Weights of a small autoregressive pixel model: 16-pixel images, width 320.
Rows from block 3, named by matrix and row number. Rows with one number belong to one neuron. Each number is 500 + 50 x the weight over the matrix's rms, rounded and kept within 0 to 999. All counts start at 0. Numbers have three digits each.
# fc1: MLP up (model.blocks.3.mlp.fc1.weight, 1280x320), inputs 214-319
# fc2: MLP down (model.blocks.3.mlp.fc2.weight, 320x1280, transposed), outputs 214-319
fc1.58:557510550497538471328548547450339519464439469462535488578601463571399481462504557516463410446483479548451543517508471475520510546427571474449450437431534536492424617416527507512475508474471415447454506510457578507479623557478387428507643550481531505420520465535550461489477572557479528568487513554469523627595584445487
fc2.58:550501442450544591574449442460524495464511466478512482475502570469558555570494584491547520490486395417460530518499568484474547492446552551555539480528386449559466452436482481495483446628496605456552493510508496504501476507459408480470536494474482526596477453516469553575513454507486516496506565528489496536401441447481
fc1.59:477437524516395467507454471406543525513565521483424543484599529530464495559405546504537480465508575580381565546454472485609446517429469378496483466569570521497537547442449524393531559394429499614523498491598505551474532461601512487438431431532503533486410558624468531503479514528538556523526486522480472436448490589507
fc2.59:543543573486496501502414526581561444371530532469426474457491451444527476519454598438467422567371484510544537546467428481426542556476496517525590434478499410476435441544507519545493441454507514445574525491550495370632413448423535522491554483508439452519445415469514366441550519475573559435552439481445544510534482395508
fc1.60:496472495521600554403509374506495477485541469554502517535450522570539471511430518568532605564498459511564561517571429525440356446490511701494459610514533541515479500475526421471592490492520496483570472462475470507520605497484502535446521540455535492461475446468488357396481449459576427502418420512494441543459476359501
fc2.60:559493647430531460516438527519564566484515498492486519585559457442520461555574475504456451601486460554502501440486417459493518512508489498501475479606505425478422524506497534504477515513465530463541439530522504531396535549558465492426465516507504549563527491578557339539483503563510419561517465483531577583509497483410
fc1.61:467488508457467572480534491417588380484478526526562539477450511453485537498465526402503452471477476471438482484574546490565446499488469577502559496570418497486524493561487440528491524543484468441495509460487583464466482519579491594474488536477526508494537530504497494494494573463550407577510495546543538529548532461366
fc2.61:556515477484521434519547493523498546523398512516567399482462470578564524502518566521572542533594434439506522504539518553407504581526513515429493492408490577418475496481482480509497551489501479498477539493567457557426466471496581556484463526516564563528535478471505568514441467540484549481614493508501498422486485509525
fc1.62:455483472490484461457440560464469475530538574538521550447507479594576528490463503462470532486455437518431463522462488480518370555462418479490521421512513491546551477485506514567557456533545446527476349422427485432554431455491467486438502528567512529411489491499372443529476498519515565443481541486459528519611465523503
fc2.62:520495527505444547523475555518515430419572394512489479402426441444528488522454582490472518649490522470482419564585548517452529492506473470550494473543463547517448584506528533500550440480435536445451493499442464500459460475471555486604476596477432504519454442430466567430515433571413465535524525534547522468553417492520
fc1.63:487434537444488477400529561522515499473458506478486471521515452520463490474507522434496419523485485419479436542416468538520485434509507457586484562465500580456505497534585551465511461598503537485488505579586526408501520421507469518401464584519503496435569438485511465524462483498610495483469507564536604441485439579553
fc2.63:474508575517517535586469465509544579465581518490521566544499571439590500530524547530450537471484517533517571487532526513579518516565519509555520418531460518600471558524448517511454498425538508471477592500587500450395467496433525527412515496444472480572509534520457553504485522568477489559442502421457433543528539475445
fc1.64:526633504546511554471574479531577535511466479500484550475495519521506513564513564535499419482463382526434542538496476470496481550540460505597458457496556581522496548495553594476432506537529531518542445561430529510566522430525518457471433477552462496503469427439414511515490501599488443587519464471467539442517494455511
fc2.64:524481483519570553465478515425441497505463526519500485470518557476510437539493576416558512535457567499410443417485583527548474559515455491506530529451498534509562445538502521514452470440517529542530482509519450495543508517449458439514465511496497467565552572614561487458473511446550478461427470581515456594483484441459
fc1.65:494509466504430489467588547481464434535513457510480500508479538499486489441471504541471544479512452517440521482438532524464489489482560501472496471463557427430469535520467473503436497467529456495511503498504519512492517488494598501480472507491483436397516466487421527491558546443440485493444486455569498495529464593499
fc2.65:539513541496459507532538526500500632554486405513481496492484540533533446457566453554521526490451417485475535508414528490473504478468496524549462438469522494476532578458382462485530501550592479458495487380497536450455482474507523486533429437516483472466472494455462453523530497504428507519521483406569538470521536430532
fc1.66:469501376394507636517519521503412506497480442538506511493568518525479525517636557603527506398380459613426517491531576422534431550478450543515547548503465594507506567545400539489500537493412447479458456423443533443443576513585497526526450658450528536524394587437503548562403563556527399619516593443486581473580514528618
fc2.66:477527462547417469466623426501483417501454617530532490610528417522536521487482555440543351449424499477537556534483512549476559516373515498416532390488379479461581412481540476543570437497529536457500474465433540508570452498517411478416494519513567449426507486433590468572610589468446546328406395442430517478477487575406
fc1.67:536500539554518447460497513405545429528554582563549497471560470463536487428485579506627541630535458420533562531554489508533463435514481549556447534591497573544487466558522459471501437462481547400512450406488474538554540481399611527500532542481493492548484474439563545524530615546395475565455518472491501523472599543444
fc2.67:609568456435586522584455473488468539558486494551516497536544526418511419379548495497535461528500476521558441518501578551483498552542461527490471442565480492507523427424478512554469540483487401468443486449513440521461504494597468496502415470442530551452500546535539540496559576507570535489559510545489504498460401562573
fc1.68:560564623452490480479520567497542545597465423486474470411456534495491449506489468506586432587463462392383498566501575525518501564507526471540383553496463404459472461510492502437515516601527488497517473551546477480489518485413533450507569504486452398476510548553484512562487516522521484536477477540458545455474436450455
fc2.68:478456472509544500516469522471537510459502532408549571476459526531484518565479470502502456491501517587535452563482485559441435477480482527528487515513516530456556480429545479547481430496493438583515496556512608564550599441467493509505548554422539527571445479564490486468437487481472505547521448569487458531553591535481
fc1.69:426478577393523518479480425472492372488493558500557579507469516513482551478523588455527529451484396456456503485542508545598453546427525466493503467401537546569427439435513656487461481507482429373525460556506452478537451460500467413480432478568489525563477459666538447544540441484596502510482512498448522540527533459548
fc2.69:554472445537443395435531476417592602540541578459545479489574549434498496478503468504460549593627426517442573485490492467525441563497475388479387501573475504497490530531528514418517413489469594529512485496456501569514498557429410539505521524426497650518512468430357583612394483494395507545451499494520568381579431519527
fc1.70:479472581515494477434515473483493468466517543443477489478472460497505493531488517442432553549544520490492461553460445473520489549415552443487538472450574488501478522519538521529519564442528523494469519512506500485438475433502579496482492577487572444538467521538416548475493512479494438494487455465537566484455457536466
fc2.70:505571454483499500586492516592446503529501453529492419475581473506469532459504510520532477513506481506497506560431558493490510508514519504501438474506518496534465513461615370475501529483415554504519542486552531502534476534536491467433473595422475524534499565374566557520515546468508468428548487547488480566577578505499
fc1.71:519559456489600426498457698453426468451529426556467482492525404680538502535536645530539437420534517494486458431580552534534524597466391491441480496508539553495433471476478490429389425455500561447444510423505435541496524429512401348379493469476610624360526426570360540509450408500585588498564653510601508504473509469542
fc2.71:525511511430482605504593370465529567565557477502497527511481442443509467595494478369498478585444535566542495575512513511557500620438543508496498469477506640502612456493377491475510552473460573489527451571486557533541405515563400612551624653517508410541392563403496478550451448397403480492352452555546501533501532607475
fc1.72:450490427529562500500464436454417461491626412554571507417488583484541510564538527525443416558476468431458565439598456490533477518471532504481484447344565501488461617487494435475503415440424561507542529459523509426468441492514513531520465571584511428479507491578349494486456554477514535506504519503542420510586414564451
fc2.72:584459546481486514521503385506515453461554603553478443467462531479543551435582504557539538524540455516440471514350473518519545440510446464509500583519431526423520595413577613431567511518528463475605598508547489633424527530526495461465458500433444526532480573410457485528382554622497466495476440543383488459497439523571
fc1.73:423512562475589530475566497471526553557452444494531533480463508543460446540580460437520510513461469481517529562588560504567477408504559529480572484481552480521495498494387472504454462541533533435518455544484516475530441476533439453439514493448444421537500452464456563524515531585421374498479435581493452569499532535550
fc2.73:460488495465437489435465461426465517472484430500458459456522531485547475527482453464543472571582529491505434452584347526475445531489482494458449447509504321494500403554517495447523466571498485438509575521515591481434496578365405471574582541577524560452498491495482504647539550518523513531540548521456493471602441426440
fc1.74:505449545482544481362487569455497444501528490424501476536446575533546557401412533504560500491515440439440543537466512479560432507459518557474455522414525376524456528406469488530439582504417580428473501574494534489544446564459511364513601537527497445530558480487416511575514552593528458472517570559467420496577509502500
fc2.74:505555496492571525401465416446546534572443509517417481491647518472506584413516488515485483531429487613520549530509410429449495512524425509587481460462554513489621529539631567443557581507542454468518593417460467552398494518538549471508587533431540551590589446663538537560451449419480593546482447464470451490457467402464
fc1.75:492582535468457530500513492504508480532529468445565500494425522537461526533534490439568448514512437523497484476420597471575471541508523489509477434491480523481502483498425456571444508459415502582549540579512488531475513501445559496549491606460467541555474579476490531512502499484454547462534453537536527422566487495561
fc2.75:419481512462547388474632585507481423440539524478576574528525413492498519499481533474491463511507491403494494516524549520495442489458522448492499461497469546582482488513471569447578520518480479485461505490439529492554418586446426518522464501554586538509536462563552482538569420521633473548569419492491503503469541586402
fc1.76:499484485539409479459475545506448522496454485485462409519470552531463471521468487504540537503485453510472541457466523553455563508467486455461514590555491513501490554515508427531578522488495489546467438535512434523461498537508443473508546547508551553463487559476462536494526599499468440531497471514461537473572504484524
fc2.76:479477444430507399446467515465491527492490548563516526553522461490482548404518490500422479455487472530542470460524492526548514457479552578537515472467416501438508494471490527480457508616492525458436578443467481455450500464519469449484543435543496495507490528523563428453438528459475534523495510507513414463464554552508
fc1.77:507552544448567531477442478605493397460472505570444498480543471450487464518423494596555425551530465469453537519488440589569473395531447541483523533543526458459461522526472462536481506411586478459511646478490514475498585503477498502461383513410504442562491582460567518502476467560531461475476534514491561520559484538549
fc2.77:416431510555505465538594514428497535474408408470476446507461508532495526480559474477485503507467523540542602530508536459571549454479516465448505463451560560483446456465535558487524615552426558579496417473588524533498355448511513556548538536453490530509482455538519479487543422449409493533436523547434489495544515553421
fc1.78:471519479505503536476485546503611462548531492552498454488400466429496512516479539531470501518541546487528503546481480522530580482498492507500451413517501483560473486494498428521563406467463488466476531548547489538563527474512464537488505553489518535593442517507456546559445496486578484500508527492504546549500507505509
fc2.78:488450517510544489486543545492472473504449511498438481570480503455478492553502523438571525537447509523549449549460539534540498474523492497550501540493514441564536526496514538544501477556555490502482487439534468466491503526493515499513544544509491474515468591475500459459505433478510486521497572486492534473520507478465
fc1.79:539475427528539537456545513451528437557535486549565534536484489471442543470558503412518416540497597500537527456620625588405518589356603462544491484498445543477498467505474467542523540624522556485418448491582573557512548366555432465554502500561539592457543475512430592547403524532503542481504586517598542522502465449397
fc2.79:476516589524431557478479523450541441529414518460493435454523479487444325439509509542432558456563415516517535509420654451456517495478455495560452494542442464342481580481602544519551453597549539498577534569564518425470528493433537520552530542430507453486619347506498449484605534545548502454501524428442522495420509490458
fc1.80:359466498474480490501473522472447518471525450523481452607407490554512523474507515448545508531467517548540545540479466540425497508486485500539450515467630575483483545391556458539431479457541590468376611421549437518515473516509469567456500499496530475517478427509411545460481556563530508515528526513500539459442572598533
fc2.80:530499462560524492496504487495529500470521476506571532482487529496537502439526480493341478505487494479508549358540532525476557559474554579488509511568424439456526542632480475534537512486436495509494488514501484409547537449395498525508472460498498485500497585492565419548466439426495453551479466574439437516550505558484
fc1.81:495545486450505593356489524446532479474433545498384491505488549497531600494503482521458499492593544501490451514451494521501509529515570488405470450530553592511454420465474560503501506580509511476442539515501410445496477592497541502519560496439497495519435373505438502452482565493506462512494510534466521501414446474548
fc2.81:482438573475529513529591549540550432446528479485551599471520554513511507514454507479530457494510435529508503445562488450464421466454507442592503492468588453477589571517460484482584474497486519533599502486507401504526507435474450452450497467503478529467497601516530454520490442547509493482533414433510498474511482594509
fc1.82:495520464445474443543372534520353437444519424543499517562572461423460494509536557485564439517499531465477579444477469568502536540521518628448534451471520473474553498443487389560472491427447513533581463519577371502501594555583505423471505572452463444513425504638481463552501470499514489483477479553498453570440451532524
fc2.82:571410505533559564393466558490520434513499529497466363515493520600514559577495449505531500466443407462399430459478553541521541540473544436575500474526468412520515457611518526475564483464409512484560518444448475432544537532482473455503514451437419508501551443481471575563506510575522403621490580446414514421577567420484
fc1.83:465480467484508520444573495527513526503510512519454512457524499575490495542445505557536507582446504525530503561506536423455494464477523531593463564508592532586420421455560515498517499478535463546421517539523459461475497556510554529492507521481496494414433473452471523488509472461404506471474452471423464463536476460486
fc2.83:523484545515506553508404550519527407489494473447481458530413553476498542467469505510532464539534503555442497522461408483452532493517501538536521499470447518455445519567499527467373564453434473490499379536537484463473515484553467470458503518472434556480522563454455525479535618483492491456451511400519494510441577486467
fc1.84:490541451522551537419450539500540494526571421419527515510515516496488404506449596547561437537609420461561379480530615419506428496542578483553529460530515527523587501450482454482507520516504491450493530560529506405533546498401456387457462481517450522463500505542509545470465486657518465582491484546543472503426469518552
fc2.84:500577526530503434477611584513502500478397469559493537542528503513635592523508473371470477464467420450534550610494549515446495480494488497443521470454477546438528455541493489469407479524538485471448500463382522542516378584503442583417455523627538564585490510483512576497483467501513584480480483434434506526559434421465
fc1.85:474470530502600471510448452531526493502470499487559482552572518499516584511451581521492478525434514506532531489531491519539558444440594581418525494486575514523390470505485487458411454438505522459509491549495462463549495496538487533515511591461502551485582444466420519487497491553500435413449542475429550485551506482564
fc2.85:540517499514465528570535503541465492510540512372489534572478495516533445526495502455572553526509474485429409441458507530501504515474398494504484506486540467469481496544500441482562587558497516473552586430493529485461600560512448457505563466537476503589504526495547584488559453409506573511461515456532447493471548583468
fc1.86:494538500383526510473469522584473677460469568528581468458583517606372435508504471483602484499497422502516492520574539499473455454559496540486414555514513522457434469543483470531483472483419503550498580547471586535468496438568489467485473534492499474512606507473551447468513451429515560463525461512517497390469479578496
fc2.86:471467481450449540472559591500493487515484563567471510522426514583502501468410485437460445514524489435502597480563508523531538511507404462510480520445565547466534448578512503549450461567567535526472459452465497530596448485485518453555520572507495483447566546501458403511585506518483377458482541519602499500497600549480
fc1.87:578507537476482533586564502459512563522564481514486502397523510538479539575429577508493515404461495470447520496454520518513547577505524554520502516560511477480470379461572479584323542572477522458447506477450506554445502576577500438475502608505463502614502537459530440440389524453437536446519491549421374493537520462524
fc2.87:435468426566435539513548505548509422518501580508483513517562542513397516521506485518592453531535645622441518480538460493553503453557565495522467485568528483581520505485476485540415446524456582475503496570436447405492457465416491517529508423540495477574515512497446502454569531586487483542550604467479530496586461414415